python train.py --image_size=20 --levels_per_channel=16 --norm="layernorm" --activation="swiglu" --bias="all" --residual_init="none" --beta2=0.99 --lr=0.0048 --lr_schedule="cosine"
Rows from block 2, named by matrix and row number. Rows with one number belong to one attention dimension. Each number is 128 + 32 x the weight over its row's rms, rounded and kept within 0 to 255. All counts start at 0. Numbers have three digits each. After the name is the row's rms in percent of the matrix's.
# q: attention query, key and value (stacked) (model.blocks.2.attn.qkv.weight, 384x128, the q third), inputs 0-127
# k: attention query, key and value (stacked) (model.blocks.2.attn.qkv.weight, 384x128, the k third), inputs 0-127
q.5 095:131130107171131118162110173130127125158153071096089156088143148117099139135129135144125151154112147141119105126212069105126146116140181076164112156167106167112126131145093108087125092129119078146108080061105072124134125085130088098133212120131138141120082112124102147140186142182143099148162195115145083192128153213195118161143087089107114127138102193108177107154105184121114181128134
k.5 106:132105156109131063156121163181146142125091133134158104128142116110191123118086096080182125101140182166181119131163100144210159154146150100100142117110168156153092140135088162127135122111160166108140123180134114132090169085147107112185106146116132188081064125108143143058096118162151102140161149150077151041079122167089106076097079102126161152115116108101141088143158187087118123100166
q.6 112:196111150161176119148079127167123117109171172106124111082122079173151131037142133089133085132171125124204117100120151175164094094137106132104117130106123096124061083108120155117131120143106130124087093134107121106119134099150143182122083117162146106174186091133069120191139145155096151126121161124177109165173167105142127141105130123127175143131111081117157133247142062113088134153144
k.6 112:105112124120152125132147152176138154097175100183115090068166128173118171113141111109097136093093174111108148080133143157187114148178123223118102135136118088153139145129125112136093106154134091165136083066065121048137135116142134132141084164167104132172130070121179149137154097135109129075170161112123173170122160154078097085150159167127118115149077085188120123114074124122075112164180
q.7 104:174168106148067128127106122123150136165122144188087181127072160097041106121112195148126108105135125159170111128082078139130136135097125129148188164105131134098181129107062148159135082145131115096116070118120145178087109096096122085164150134166121140103119117160122116161141120112190089122166137145174156174122118064072148160119088159174133154120141111075149119193141116085104212125101
k.7 111:097137123140136139140099137135134115130176149132111169145130162057095133107121140144105112130129152109123131154104146062191101138098123097129187168130096087148183163119061148135180128149132138166193136126099122171094166143078105097147139113121118121185059145085142171075136134184154093134183120118112147114131075138083143099144166146098224120074118132159121111051162190161085128126070
q.8 095:166083099171189115111191175114130123111164153114133130148187117116093113096156166236104098112092148128091125120066078128131129166142122152133130092188138120143134117135113082133127141136107071150145039143099164086134180100166118086132099145185161135131110120113128106170084146158061128106157111110113112150168139127144100118147147163168180100141126166153140039119107176120102072130114
k.8 101:139091055190061175164102108152144120123139128127106129158157132109142173108088152034148094092112083081111172133170191160113137138192109191173102127071128106120113152126120141110125142136071163093115171126130081070100157183159068162115101137114122087097120116103130116114122164142164124115186153091174120118122140165165083122131119117128120130146115090128121081102165145088131123157215
q.9 103:050089138121138185120101119096099140130108140171185149156159126084094159112154119172140169128106174123141093153129162162103173136105177074007128151148099107138162038116113135148080142116120150117139130129143155156132134180144137142127147102142153103076099167167106121147117128084089125153135158180096167066142103132151113177122130101099099100098124182085123169144042117108166109142148
k.9 101:102084112131100129105173086147108106152093160152104154175115102114157162188109117164123121101145158181152100168141172114146103113111144119160153095142153132196120107127130128181071112128113095084151172118131079104102142126141115113179186087164176162104157176167130140024133124096107182054115149134125062223102098140141087119119162104104106077124110168095129168111137119140169148109107
q.10 101:167147127121128061161165098129120148093150132151154133132122092199124140090139140154117085139135136138088121170126146107130119123088172143039157135136124090203123183111120179119108091129172138124144162127154160091084127084113162159111156134152159148097112202079155136164102111076124166097176123096129179090174070145170118086118132074153101151153115132053123073111091137171100171081080
k.10 100:192125113139088103105132153164095119120180189114110113080120069142164169115102150092148111173150174124100154102091116110155137048092129127085166123096107075144157173127115120109140040152170085110152132073115095132108121133127149164135147120120133132105114167147072174144156181211111119173109086169165105176132090157172054057142143141143141133102130127141118166149130141095182112145130
q.11 109:132149127100144151138083102162155103110128124118165109130098063108128177135131100102077135142193103166141145128116135086111126096140116166131170120105107123053186204134060108095140138137118137103134168103129110100086160131148145120128082073095134105156096095079153182086132131232111169159128112173100189190111122152123145101200157137098198173090143085117116166126137126112127162145163
k.11 114:071109113141137091117167128139107105153083191164125157096185163113097137094159137098122155091154138091141108113085094135169118122122116133134141132153143126126050119131124100106124121158016098137169092108141162111166137112063121114104157174130078136111221128154127076169130094172126125196117115161195081142117119110127107133159148184142173094130160119141171174151099134091082179089098
q.12 105:106105150098084154141113141161134165095139148110161130069073159143134115131176106183095157084121089084111164065101159092124188096134093084105139164107164131085130104118108110114149113147205155134163109112126168125109141125100099146094137146101061151154108174214081106062147138166129119168102173158159132178127130132089174125143112166134132129118127069149101143171130139091227108107090
k.12 105:040126147209148083138135071117129125116158130131221173142117159111136144139114118121147146089159176186139112176085085158086120142134125060149069135124146133156107068111146102141139177136138118158175114050097133148166078113126101163086149177138072113188115074140117134138115112101118102124139117173134194106157149147128151172155157154101114093059116138116094127091085106137143132114118
q.13 111:208130164089071164081137065086166098084064137198155108177156086118161126137128175154145106154135104130095150155144092093133144119134148111110145139142154134157107105165153076122146143133165077104125157113165054140132132132137088128111128071104149106155099131146093163147053142114155140132112156123079098103175116167153107144088137105127153122107166129073109082130184162097175139118225
k.13 114:116099083099120109139096110120140116134127181114104094127114153137158123045129147130144162155186114160128048123094108137183174080121096090121148133107132152073133124091174184124072079155155146126091115157112112156071158179144148164117131111139162134154222061174137143123071169125129144115114187048167094132128157078138134124115092150101152106118132159134131149183123122079092164098164
q.14 117:069168091157151169158106094125132176183097147119122159111115138143107104117157157170179140107197127074160102138072130153071151146121147112140091122109141144068079062122080124127064139162099139171131157115117153122165098150088175103110135131131091162085176039173133130123179079125111098126070132169174110124133123115071102150130109157133063120131154129136120145173155102107156052145137
k.14 112:097130182117100164130174112108104124139105097156164164158108136087121140204163098101071129120110120146090124172154115100118099148144159138122063120130145193186123133171110058162092169162150084163108112218102127122168116119124194079138109085101132133154131132128151203149057115148126115080114087069093154160145124164076161097082128151126121113143092123175117121067095166123135130139124
q.15 099:154113181137122098122076143182112182154143141128090130140173166117132137141098102173120129172181141091145129087177110078165091157073169089111111167088177165126143170111126145118167108056161127063125148158124123169107127131139063139125092094112169144101089204117121168070136109120114134154113122099132161115131062116129121052137137095156077142102127134105116183122087182149138190120187
k.15 105:106125100162120106115092144146118163141155122079081087105139138115155118130124151177097144122106175156168072134118083196088117110034177126145190156104143121149124090123125148096134103127187090081165116085127097190093121121135186089103183114111175162098164099124095169137179112108163152147143153148140121111160042092064121168144149130184146118109131131096148119188118062132124132120165
q.16 106:124111181089150118107115167090131124056167137180078132138149097134152171155163125116105095092175096144072197109100110117162099138104090139092124129110158131094209151163116095148141190115092108124058120159118143153165192162121081058158119157156116159114184163151142134090088125156152124170106163112111134083133101148152121165112093127099164131157073104150088103098149119134163214137104
k.16 110:147126096177145110151060110115100120057151148136171123078164104153148123088122148146129125134173118123119077219142133144093155123109101124053178116155137152081216126129120141083124206119089171143168158142154104099204106185051129108125100118077096154129152132073077061139147141092157119115155121134141135093137131116149124110174095146111135116147154099113163164115117075118139107155116
q.17 099:107139184109175123122089130176141121132137094095173134149130085130104103102186098114098094113169133129145122134102110172148139146152052116152099153116136140060087093097103091163129195113163170144117113133173091146169120150082060073114044146063147204157123173122163111167099119128104135097178059182138138167136142123125155101133130141108101160123146115162102104114178133175143072147152
k.17 102:134100066142150156114148107153116141168111127110122118093047144108136089121127145102107156100098121084130158152080122146096156106199096197169107116111101149076148089148154097182009178180146122178156108135119175126162083093089178125142186135129122155133129110101102075190128113099142133142125141143137093147097167114153144114189135142134127127132148140127133064141120056105108088179106
q.18 104:126125070197060104132097107103131099170124152093109157122076143076148149076095104184135116146150134162084148118086092151137108096120146120126174159146125085103049159112100097152125095187113127141154191098111071195100144212131101111109177139084139186140138156135137137163142088163116140151100149140123108121118119094108129148159146133184088124086117136150204129161076159093128123189121
k.18 107:080116123171134160167141135080093178133156120133091178147067117052092127083120102115127147073220121143137098137139201097155091184080147145127138118126153100126108159120046120163130090170126111097117094170111109122120104141055145135127122147148157159070154113139199153123098126164117102125130155137079133075164133134081070144146144137184142166103131142189130097145085174139153138133111
q.44 068:099156131125125084088075170135148129150082068166140123128149158083092123132142165107102089139058153133149161146178109110152111128096133167112149131117119137054139126137147063097147188158177132122102128195132061146101179097183139124129128131065107138103142156116195124176070151134145115107132193105121078121130180100174186069075097071129112131132164162114174120107119178129121112128137
k.44 073:136118151148136115152138140108127126147148107081148118105057166116160100139126058156163142134101098169148042090148140125166100097115137127121152161178122123168095116118138135118161113153137160105113157135112123133116212199146112116123081081112143194056143168112117079090109133071116130172066115112066085130091200152077173128099109110077171178134163169138107166115062122118117139124138
q.45 077:113124063107152125168117121152128123139148137141087201156180107169089156100098108185131124138181140129107118110109189129121049067120108153076149129142110106086166088141123156118086124158143089103120076099159187108109143100125177166124122178130132142145152183124121101075140094191113137151169080144142135191107093122093098179101195118164177130119099076181166107138141085115118105098172
k.45 073:037089143121128127104124182132094125052124098109135142132155090111095082153111131139125152156207126131131089131114129117150149098104146128132153089153071086171149110172128103226153092151109092085074120116109139133149111122167135124104156200132156114092122135156205112148115135097175148124170131127150141121154067102164040117150139161173140095125108149099118181122181112153112102146195
q.46 079:110149141115123160123107151187118102099076127088163173196084096119117093122093087132157143049126108169103142096090157117174132155154082112179145153103101127154105125105114084146175131107123126134086120110115118068096182142095188111117099156156142174193166130091111118147151152121131106141198128123122158103081147116123097107154150073183171131120101067047190143189171109146129160129117
k.46 081:159121122113121136178119166114146097174118117166132085116133115113084119072114135100127096114154110099160149085130088067067123228203119143134159075144170052099104142127095153195140169133074123175112140138123150118055164116126074127108107162103104158130150113102169082102116141113148134194168143202157145128134095104079172161114062173139120169135115112120104096154118147122138111152133
q.47 076:181145100107170086116123112119084117113128139149145127044103095094117116084161128159107169117109179078150121155200073133148160121115165158115152155103103154151160073130126152173092121164167148122165047158126119164124158074146125144149078133105128180139171207150093148135103181124107173142097155083092134146139146157092086181092087118117106132117107123102123135150055157106169171103179
k.47 081:121181153189155122107135128120141165148070118125128084146140087118091131128133119155112147106037094143183097100178137082117114148086135109168208133079129149130168122112183148161116106097110199148137173181143114084114149147183104135056156114101173167104111135123118149176126103123178142177062157090079138174133127160083163095157096099102174144127124122081102155142174114150111109131168
q.48 076:062149084141119157139158125179139136057149142151150138074084173115155146102114121065129137164134211094032131103094066146110141126135138140116121095091137137160129098150118120127104101121130119127133141149091131176132159215092138164133100133116166113151125129195162189124169158118140088108199128151126156099113149129110089208111096123110166078119154109138074110122098176128155077119082
k.48 076:067147034155156129136129052127150095100162145193154156166109201093057180152131160158106118087089109142177101126084138143178113153077133142122171163119111096070102135134119139105086122149122129147098146096118100142167118103141153125176091178151074125172146128097143187192106142138131104100138102101168138122145137082105146155143117103133121155122141073098120178069106149166139089147172
q.49 079:146142184159097083160148109078117146170148086156147127175105111130113136130090155116131109130153047142196083105121136088125112094177092095134085147083182083096101148108128186125060126089149113138117095133166134111123164113078136172159082157104126076124134121085202118134128172184116130187107160133183097126158148181177130109131155115131073138126124185165121114145073089122111174107165
k.49 076:212170177130083185141084144100096119139103142168123157081140076106202035092110093105141146134124125153121186120100166132170094077165109162118135186152134136161130104155122121127144125130168096114083105113086142115156158100149152136074119130082174083161150077101141110200175140111104098138140159146119106144128146150205144162108123126128131097160113147138132179138108091084124162138058
q.50 077:164110101172134129108149172096108154081162201097158089126162113119139150166105149045115119114144132098166129148136161143089164134114147098159085077103133137168149077126141122121080166037117153124122141090117190135170163089147122168110099108105146120160128134142121131043154129139118117122089152094118138091159077102111128070093110142121096112120115144169055169129157136207076166144198
k.50 083:147118114114099117125112131154151180109119158156138090100166124147167073192195179137126132137144128102159131150138146182080155106123053143145097085098140170140111086097137108126093174118147114108136130095124181081243123127097070178063136097147127097195142152122068126191121130125144133083116104146147134133117080105109096154104147119066103132159141068136106144065157138149099135080144
q.51 080:085094115062182122144150089176115133091157118128105134174153167099113092182128103161120114125208150101150136134141113117130122139119148169114136159120149074124158153148091133146133102064129046097152146206153146147153097145088163122105198155146100114073064139157108155094168093126124132121096143119136143210120054164063129114146147135107083178131097088128184130119099087154153109154110
k.51 086:100165169131149108190111137149117153139144135158091195169184133116077134162110080085130105143143207147096125098123133113073127133015145163080109110141134096141088093131123113135099119107146090143132123124113180106212087101120173124155189096094132123104092116104129178070210115158108122132152118135108192141104086121166119119082152126132190119120120161158140151114137126174113116144178
q.52 080:117133112145137129155084145099125179170091098111111145130114077128085163154190091147133098128121144112181141143089152123141092135088154038139206155061115075089147142099077135179150070208145105143076166165100116147133165182119146135144158180135124175065079158126114139101148137150104113171092150117116131151129100149074155072104138095133177144121105148148147121156123137075072142151117
k.52 088:140149166169069064086120140175124131200075108127125165155172093073089113138104110152121155121115184123197113146145081135207147082131184111125106131165143121149140117112083121134145166129155144122147096144136100142100131101047133149144152117109151129059099163154155169102149168107147102145112142145082117048172077113065130127086134101115140142088089158111142156141093130111113187138192
q.53 073:072142085152138150130123038137127164157183059122171093091090108149117138076134108126119147118139165190103151101167152171097145116171146098088106094092086144152192127075167160075171175158164189133130150139142140113132147106123127093079081140100139127147161186108105077123163141121117148129103141085160139123117140126170153113162162099152110092150151067147115153101079087110103211130097
k.53 078:147105199129181058135140169112141056070078154169131114149098089142136110133146144130140124078089126109156135121080106153138131146128069124069104141163129168065138160126184093114122141095061143094086120119125125113117139111129166138085119133113150131141086098113108116164090118150109150155149169135152097132157178152224153137137087163177160119144127121123201106167204103089103192146162
q.54 091:064128115154168092107105057140133156178080134143130169144154115152150118169114125121101088099158134076072085100110087136158160150127094110125127126149106107085102111054079094154095132109102164126143131165130155115175102103127120105175069104181128177114156121171078129111151118143133107098138104099181200137161108098101153186167143181117117101090116107131158202166214137150119113152077
k.54 098:188170093172092105119148138089145142073156146145159157136080165107073067126145116091098094064150106094153136166124161107072151165156160114101146099175099065185166135130172102160140210140079134213173108145104161114164072147088106148104128167142107121093083122121126118117149122164149091136165138084102201113168084133141088087088123137106161164127114100147122114118147117142127129108105
q.55 071:086136061149164132121173138124142085116088117098115184069142142144106144131094125146093075105103131117096119147103152139136091131148142099102168158178121099207120209080072117153140129172082128149117145124074126146111146168104161131164089110093125114044102126144151120083101129168089125147088079148148153153109120106072154128128111148124109151144091137125164098218059143094192082166117
k.55 074:102172149101081124109138057158123112103112157127098171077142116047138066153106129122100172062149097100163139072131126095137140174097160126143102132189129084106115167159087156133151119154115155185183102150107098158063084112076084119122192111092119154133093134152171178105163148168153071144121132127127091087144094145145166128154130109126120149150107209140193126129132136122081113168107
q.56 080:127100180140108153085193064215157124169134112203104124063040115102183185137143138120141172140104097131187147105108069144104048121109122143115147204099111108168117119100098144084123126130157171135110147086135081106079175106148126133135149135171121109126141135142121071133110108114162140148121102187119082104141141142181115165106150097138133090132115142098161160162155131169129157144157
k.56 079:156120162062097127121122161134157129135093128102090136172162137140144089051134153098186096141080151115104127103108126142204183135176129167152142146099136070110138135134121158074075100180134168161117115187042098128099155158163162118132144075146126151121143067069135195141112116078116148121188149153174131094071170124142095094165111096107117123116133121088084149138095141099128172155154
q.57 073:112117096147089127123171144136156149136117118176115157107071130151121061122123103097123133098098174061132155073103137178201132093120096099106081159102129109101110143140104115173115161094094080161079184127119206105145155138131120147155136125101111105138087117094121183130149167101170083171170128129156185167031159142087158052194140116151141084121103133150149112113084124160118137118165
k.57 076:078096132109183143137093099156151134106115154101113159167171106094158108130112123123104153147123108092135100139098105136109124107111141122136112133181160093157087059137105136183148157151124100200151132141080152113132189115090072148108111155086070119152103099116170135135145153186095054177029078148193141089149115132141080151136115195085151136143157112103118197183080120121146155117113
q.58 071:169162096088046149151173137196098089136131175122090144153081144150144104091094126084178109141134154131080154083117147085153072170177164207148146158115144107132116142112102135091089135107107101128109088116109075131116108126087091109076120074106197156146173083130171090145142128153123146164128124151121139088148135164159169107113165112131075166101154102152145105156192123069103118159076
k.58 087:106172170118163148158134158119103131146149130074117143120116173106086107116064114096131089121151092125160103108174138088129116157144146126159128109118126132130113191152121146114192113150114104122131119095122090126118143120131124169151142115119103117169126090127197072177072149114093146096215121137150061116108187148156154180075161116199146147147114076087130116097126156120108153120000
q.59 081:112147065084029113090156128162162147139148121106162132067137117148200095134083114122087164115129080136189146143128109163153132066110109085108161128115173133182061143092106172138131122132088140119120154154162132124118092155125078171109069150120109135140149153214113120159128151187164112162113177125138121143178127111185099065158148109102165081124090082117159109138159158101124137160122
k.59 081:152164154179101075135099139112146200156120104121135151047152153147168123054105157106154177131152139090164099099088160203178154115140103135129113102103149080124102147110154156105186148150110152145112067165108115099096087080183144151133129152102092141107127100071132173140127169181130074111167117118084140143150152134167131124153086192129091160100114118151104206085167132097130114090142
q.60 066:127191151191114153160151072142133113076112111093126178129127107094123083164114093134130142134141098109147145150158120191116112147097132187089100131185170112142090099161146162151147140124107115153134123169102160123072079168148074115090174147113159201141203078153140169044103162122123106108193155156098078116122125164155142135083076138097156121123143151124114157110150079091126054118126
k.60 072:122124088173104171131145058138127116126128145118135153120118128092138082128164103141186156147138187155115128146205145149081115143102144102086099083116181121137144131152107182090058057178166153106084194181097074102133098102099184161114097120077147135133152155107136104120127097105126102146106106152151106140150163096100171140108105121192166112136108095132042102121180083173135084151154
q.61 072:154113131133156145157128165145116090142100076212147127103161150111125047120133176166138097152063156137116134137118079105107159141134138163087110129202172116112130136130085125112154102125131063138070144151092123143107153118119135178100143150139142174083234160087092127096147096167156128102070118185096154116090111141065098087107116144184145121122107149130057180130130152169110163145146
k.61 072:042094133106133099142140117181133136100110128099098114143156096126154096090180129144147129060128156143119190156135133119088097169080151151172145138125156156125117090196046125126123133184140141140121130208180138136096171133126111159121118080133097152143104141101099074050147144108163150136204134096069144125139127093087087178127135138111180095147154098068090161167089162114110142114157
q.62 069:120104076129117131123151076142117083171167082131119165205095151161169117093175123156102124156155098128123147158145118120148155153160121129103089110172111184127117091128160186126112138062155125109147026130117087180114082150124143097122132149152163114200159173130122103105127151116110145113140141088039137171171172171123124087122121105138225109093123125086161155144088106128181152117142
k.62 075:130187141116116123148157156160124094164091100096132067212104086136108100102092146115185164179124095081114108151152145111091070210111137167161186089164098159129126132150124118138053090129058117081079120149182106141169124105135181060112085151130184148077115101126061112140146127139128149074146136102123122136140180167141131181162105123122123135157153133141132126166163098128138128125099
q.63 069:172123122095152099084167131171114131057108128092094117176111091137188135140176146096090137110086141116179094091088058130167125097193083219128130137173105131104150118085107157188100110138118154177103116110141124157099139148135110146155142092128104145138137112175157134066110085143143109094217106159109140081135149154140141134190128157138134113155118114137075106110065058124122089123164
k.63 075:122126133148185121123141110119145156089134132135139124186138077115148127121122095117121155174086117104114192071123158137184123160203159118148130129084131193142147118114101164159107114131090065220123129045134096076103106157091118119127101151146137131194065130114179130156118132124081068164141095167131132138120148109145074080192102127115155144128119121135097086148141205146060123158102
q.64 070:087138132111154154081119176089139177161132124158144099145100076156129083083154066094069141157065125130151146122090128138150104152119123103188153106116164136157057106107129156135124073057134123164152160074140158120093105150154132132183114103156135148182192144125150087132159151099096117098152089163207178171162139124124061100114097158139172149107112118076150142098120107117116048127138
k.64 078:119124081074138143125136116050126096129137178142130134136099162121111150159153135149170178095100116130143114083136165124161128103180121118150124128100149105147052157119066186191149181107066128154140155108133119115106070153108103112100148187103146135151184132099185174109108116129129111047148141184136118103090099119133117153207171146132124073118142106154068154099103118141069123136048
q.65 063:066139178155142145098117124159130164103105151126143125066107062083125089142112098155143137076099200095138175121133111119178160110118134118159151120162142154075124102096110160182142112119052105140095143103117131136092117108181073134143079154103127185086121194092134144128174173169128101108144140101135208137201117141079105150089109102141156131113123120105123168090103173088198174121134
k.65 071:145104183112176106160128127037123207111112107118144152135060149133119103115135097072096161179188142130209134136080144170125134153143144106189111124102172131140085152103153152168132152151100097138097126102123084146152109180162145106110131125100105176094149156131159163079149161105121096123088143156160143127118051116140098163182143096104138133058130146145110060051104117107096116119133
q.66 068:191126181119157184108119132150170113082077109122133114103113089112134147110134147108122138150070067127153137091122142130115133122125125225128130165119095099171088182130140177136085088080159109126153201083122129137055158126109152108144131110097122105138153132068162151180126152119133116132134154159133099136126151163129082216127104116114192107151139164104143243123155076108140110100151
k.66 068:135131134110087126127146111137168118124159162212122150122100148115148136093098130132163127173176119101140105074095134101136137167141188137122151108114164093081101141117051154114145117084103125144085126129114050133074118175155147144158110165124151055141145076167166149111148072168136132130205098241158072143103118125147087167124135099175117124112135119112086154133078176127158107156081
q.67 063:145151127191115111115069141168175137157129104112099122137127111164138193091130126061108124164162186080105083096089168124126117112104115110163167071187147110148152172109142112146149104139077185103105138148135168175121124075090107162172227133092090164134181124121130143170164155116133088179155109128113112155134128133110154066077116103082171133127169085096159160141138100062102125138124
k.67 065:137094091115119136118087108113164173106122160128160094124106117132204050067106132155102130147140121096107154047082159142170145112121121100138165130118136063136126120117144136200085154150167125166197125133136108129082153138144126189152111142132123102180133138113138200132123143043191084129042109141125120133125139124142127048180122092123126104119185099120069144148161116152147121094151
q.68 068:195148063120147093079144086081162112095139166131099156192105124136100092140187166141080132066164105111119091139071123120111149126123113149126111100176163087131171091111127103208061153134099136188086138118128089087169112135102076165120103127147153084162097135097142095165149158148162104147109114129111142125189125068190154117168127173122152146148160159124066100082140081149138124139120
k.68 079:176149163136123182148181095108144127120145100140143153120040160064150125144132115151112130105208094131075134128182103113056119151139125135153119079141117202132122113150133112137103202130053133163169130176106138141162068136065170125102156077125090093132161116155093123144105115131088073134100118102176177154107140139041176139115122150164140119138132096159127096140146119139159082133098
q.69 056:130207172080094140131134110137122069120149126110103114130110121105069105154138106110075069139131103113126163158116100102103110123121174217139164150096124146079134148124074134141115141168167077130160062129136097080109092143072195082162069096064150077129167105130143143118112113139089152155195152145132134164125141099079151155186116134129150153150101137146089133227137148117149144130139
k.69 065:150186128099128108179126157128146117111127148144128146093148053113106160125132110157134092078162167068125129156189128067091123181085167140144176143177189108085165118143081071131116125168075150109079155155115134126167110105124118161116126142108163122014092197110089124115165125101118129161129175113120127052119128147103125096107087094150158143090157150112136088138135063138099148154136
q.70 077:169103104109085136180138167176106072104094142169082169189127110128103087062110091114168143139167105137117188132178137103139122171156135100080115121165159090102077153151093167125187075121143118120156151134124105108097125114112117092090140134167118166144213097101126105131138096171151087148167087174152119160111135121145095201100178157176120088118148140085132063116084094108152094122090
k.70 077:107152083108071187124086123156109108098130150096078153135185179110125098151144126160108126154159200138102113100136097124155109106094180165144121133148124112234082148134078140127138115151188151110146162142053155122106126083141097171109138111131112180165146099149156167077162061181106141124146120194083140124124076095131122152185146104146125168095103113153110161145073121112070142114143
q.71 071:070150138105166109189094085121129143160128131104082147185088148078056105108093113118085083115047098131143118139169156102145126160125161175089155156135113123102083204117114119208148098173161126108126168095160117129148102137153126060162141130133128140086126105131132114109137108195114143092090062133132138135153127119087144124134204122163163138143111144095200134136137051124137079153107
k.71 072:089145126117162137128122118088115184174122134114093166153125127120056160164127107150091100101118157136123126153115102117128144099075155059081153076152175129127109179147128163160159163117198098081115152180162107199117081122062124109110168178099180197086167164144125093093136137166134141139123117119128149126119092164138111062101117062124183129123140139107130078166181099119084170149086
q.72 068:139131172093161067118156101170135152175174173075093086196164123141138139142175125152132110125146074141098105120121129091127180093112118078133105129100127100148083071088205147139142117143155103084121148126172068146150148091076113162130170131090135103163143201121105093158135132203144170115049139090141104147132146103146155053096105122128093131120148154126142155126079139192099117101151
k.72 079:178166094075156151130158199067153104124116123154110088161126119120158108134099158169074118166045063105148115122096109154062138064159107091107169162101117151078108137115179110145148130090147099158182129132120100136140090138097160115145123130176088123122154175139120058145129103133101147174075095078129112178170133145128154112101105134103117139142135101114159164126180167064140124089056
q.73 071:177170127097138134098129106077122100174118071139180077099084137130150107082128135097172121131095144112124106142152088126119132155161099174199082147092148182066167135130147113107135115112107171150115096152169106141080120168108158176178082147136160096142145147126139042132094120059137145178133164095067140113109145156156146079128142091126094118165136151165154201139163197119082141150167
k.73 082:148172159058104101081156174179127103131127153111118137069158080110177162101113126096165114146113111135179104074129126123156098104153147187129105119103135156139098103113122156160136083138103134107128134133149092170064129105188111208159076141115142140134181126153124095125093180067104133179182175142059078135112195113152167121097103143122144143118145109140140070149084157069159133159086
q.74 061:110104079038157135193156087174131097133129117110155079117129121123164152117087131138121108123095131132122175125140189158073199098158091113128042110149122146146150118111169148137079181070120166095082126072148153139154056118144134130159116154146064132153147089154114223135138103150126134176132104081131192143096150155117155154111141145127074120125109121127159085148155106112150127163170
k.74 071:140090164136194168127126076091121079124135152117164148064027117144092148121138125112146116154123059132124169168091115113057159181121104207098158163113106123161107148105157142106098146112149108130110112142150103107138177140128148127084124146097112131156146150104151074137059071168115174123176154118084145176109156102196138129075155149141140146129109139151196163175137143087123178109108
q.75 061:091121127141126107089097144131156140100113161134144096147091170107115167096178148102117157138093047125188035141099125112129130106162136112133194156046150106161089085134153150152182144113140112105118111159172131063113192150141123112172140142139108103097151097100147107233054131126104167132129139138131155088137124094123152074077110113094117166095132171131127046122101155108124150124126
k.75 063:144138153135106122157176171103169118102069079082161115136084140131050130128066120142111135118047111129149178046118155137169097120177136116127133154131158107091106123171122157118162105113135102126130176108107111114083129089119146156118163158119100128178103129101178127168131160185102099133147109093168084074128108182116106125121127100144091123152114077120093050168148119163214169137066
q.76 057:204108143118134111101115179098117145114097071105102150110148150161141113101107144178165109105079149122146115136136160131175111153162169153160166114037094137071178148154106107100123113141126142175145116106052155145116135117117057130096125134116142179127135118150164104072144111079140165077101172141131043136104153140108048133097134083170058102115124138140149174094120168107115176112176
k.76 058:081138099130085155119119113177132161114101128106121124150184127124126074113141089081146165136115143201150077100123074134149107071171141138099127115162134075164125072124114165099148069159115102111159141111150125163078122163187109116170154129082104158124058098180080066137129146111158095168106152190149094122135128098116152165150159185118130119132121190106087064099080117177080114103170
q.77 065:128124105141114165157155081123149172093127168149125119113169093141141069144116113140116081126180189160169132080122072144138140114090126067109134074132144142133142174134119120141122109140059154110085145098104163097135146138108121128197155082126090164060085209173116171120126110087131110148183157155158136139121120158123108144145108174089170141083161093109116051204112128156060144162169
k.77 067:121108190129163125149143109113122163081126154141169110098135138145141166078110145135066183115157134127113172138121145134139189093165116149102175140116166080144064086141138107176070185129156154125122127155140159087163150167148100083153143145120096051150131126156107205107172117143115079114043108150135211154146116122098109136139108135108115095134119112107110242119117088132136117089163
q.78 072:107132161114107136120158138154154076131109168081092178132153136133144195136114102140138156100102086092128089089107135096136162085202088122140163187058105110079116129087108117163144112116137161147112126139110145093137119130078065147123121116145103023124132148176091116147112149153083155165115127130126138179110211034094138133103115181126104173124103107118164113126198171118126129091091
k.78 082:130155084163132185153126133083132097111091080104126209055133173070093107114139072096111095142116105105146153096098145170143133186140146177132134178142155155102098114160111154166131158100093085160122149169137104124108156126119111144129131154097089144130058160112167100124145116137147062147147104129157068127151102162153140098113116189099033158175138075128184064122076130120160127136144
q.79 066:127147121142113180110120148163161122146147110188102122120072122116111105084167114179108160106131046120114149074108129116133152154103099184068170168169114102134107162130099146131166108157181118133136116114105071126066150078090154118171149111155119161104155119139136136082143118132109057199172145145158151181164179112118110192076132144102099142113129145062098171231138106137146110111120
k.79 072:137188149124115100099151122156158159149137177102129236088147110108113108095086109181106156135114156117088136091120144122178149161086130127147162113150152023110077185160062095164119156131108186206129112135094123068092075179094136132120178104138126127095129101120170170090135108144143116116170115134149142156126092173106078142139111133074166113112131131115156154143071102170119111138131
q.80 064:124150155080158183115135086083122049063114153074107152121102114096069113114136113146176103084175170134056173143145109078144164135129149205154147146127108128113103132110075117170164124141080129138113116141120100145082129141116151147150086140110165142099157156133105150126080072160130156136185174099124155129149102123102147195167098130168191125147110163111178173134105089077183149106089
k.80 064:126094168132108152143076203135127178153096135118121143125158105081180137105068078103095103170174186092217069134203110123061129138078188159173166059132129144122154113146131120135154088154114123090125138146128141137156134126149126150146145089111132172084132173134129126062205066107132119121167139145107073124108064120122132098130105136108136163118135096159124104104106122119138169137172
q.81 066:110134114098099113125131130052112110135141174139110085106200115131075148123157128054114139151144156181134156179129093126149173107075169111171127154181122134113114126157135080149134089134161145082111116134193131153080108123160153118111093184136155164052128145082080131165120137112104153099192113133094146139117104135140143132074082085193126157152148136160166109177105117070082169152206
k.81 076:218098153086077081113117196075131137094121113124147057095096109174135151088141153140144157151070169113166108126157134176174130069101138144140128096057134161111137159111148168128091106150096129057105130117123090156120167143143128139151169156168116139168152197189098166142145127146144165112099155103133077157103123108167068097183126105141114092119117116093125169178119139087140157102171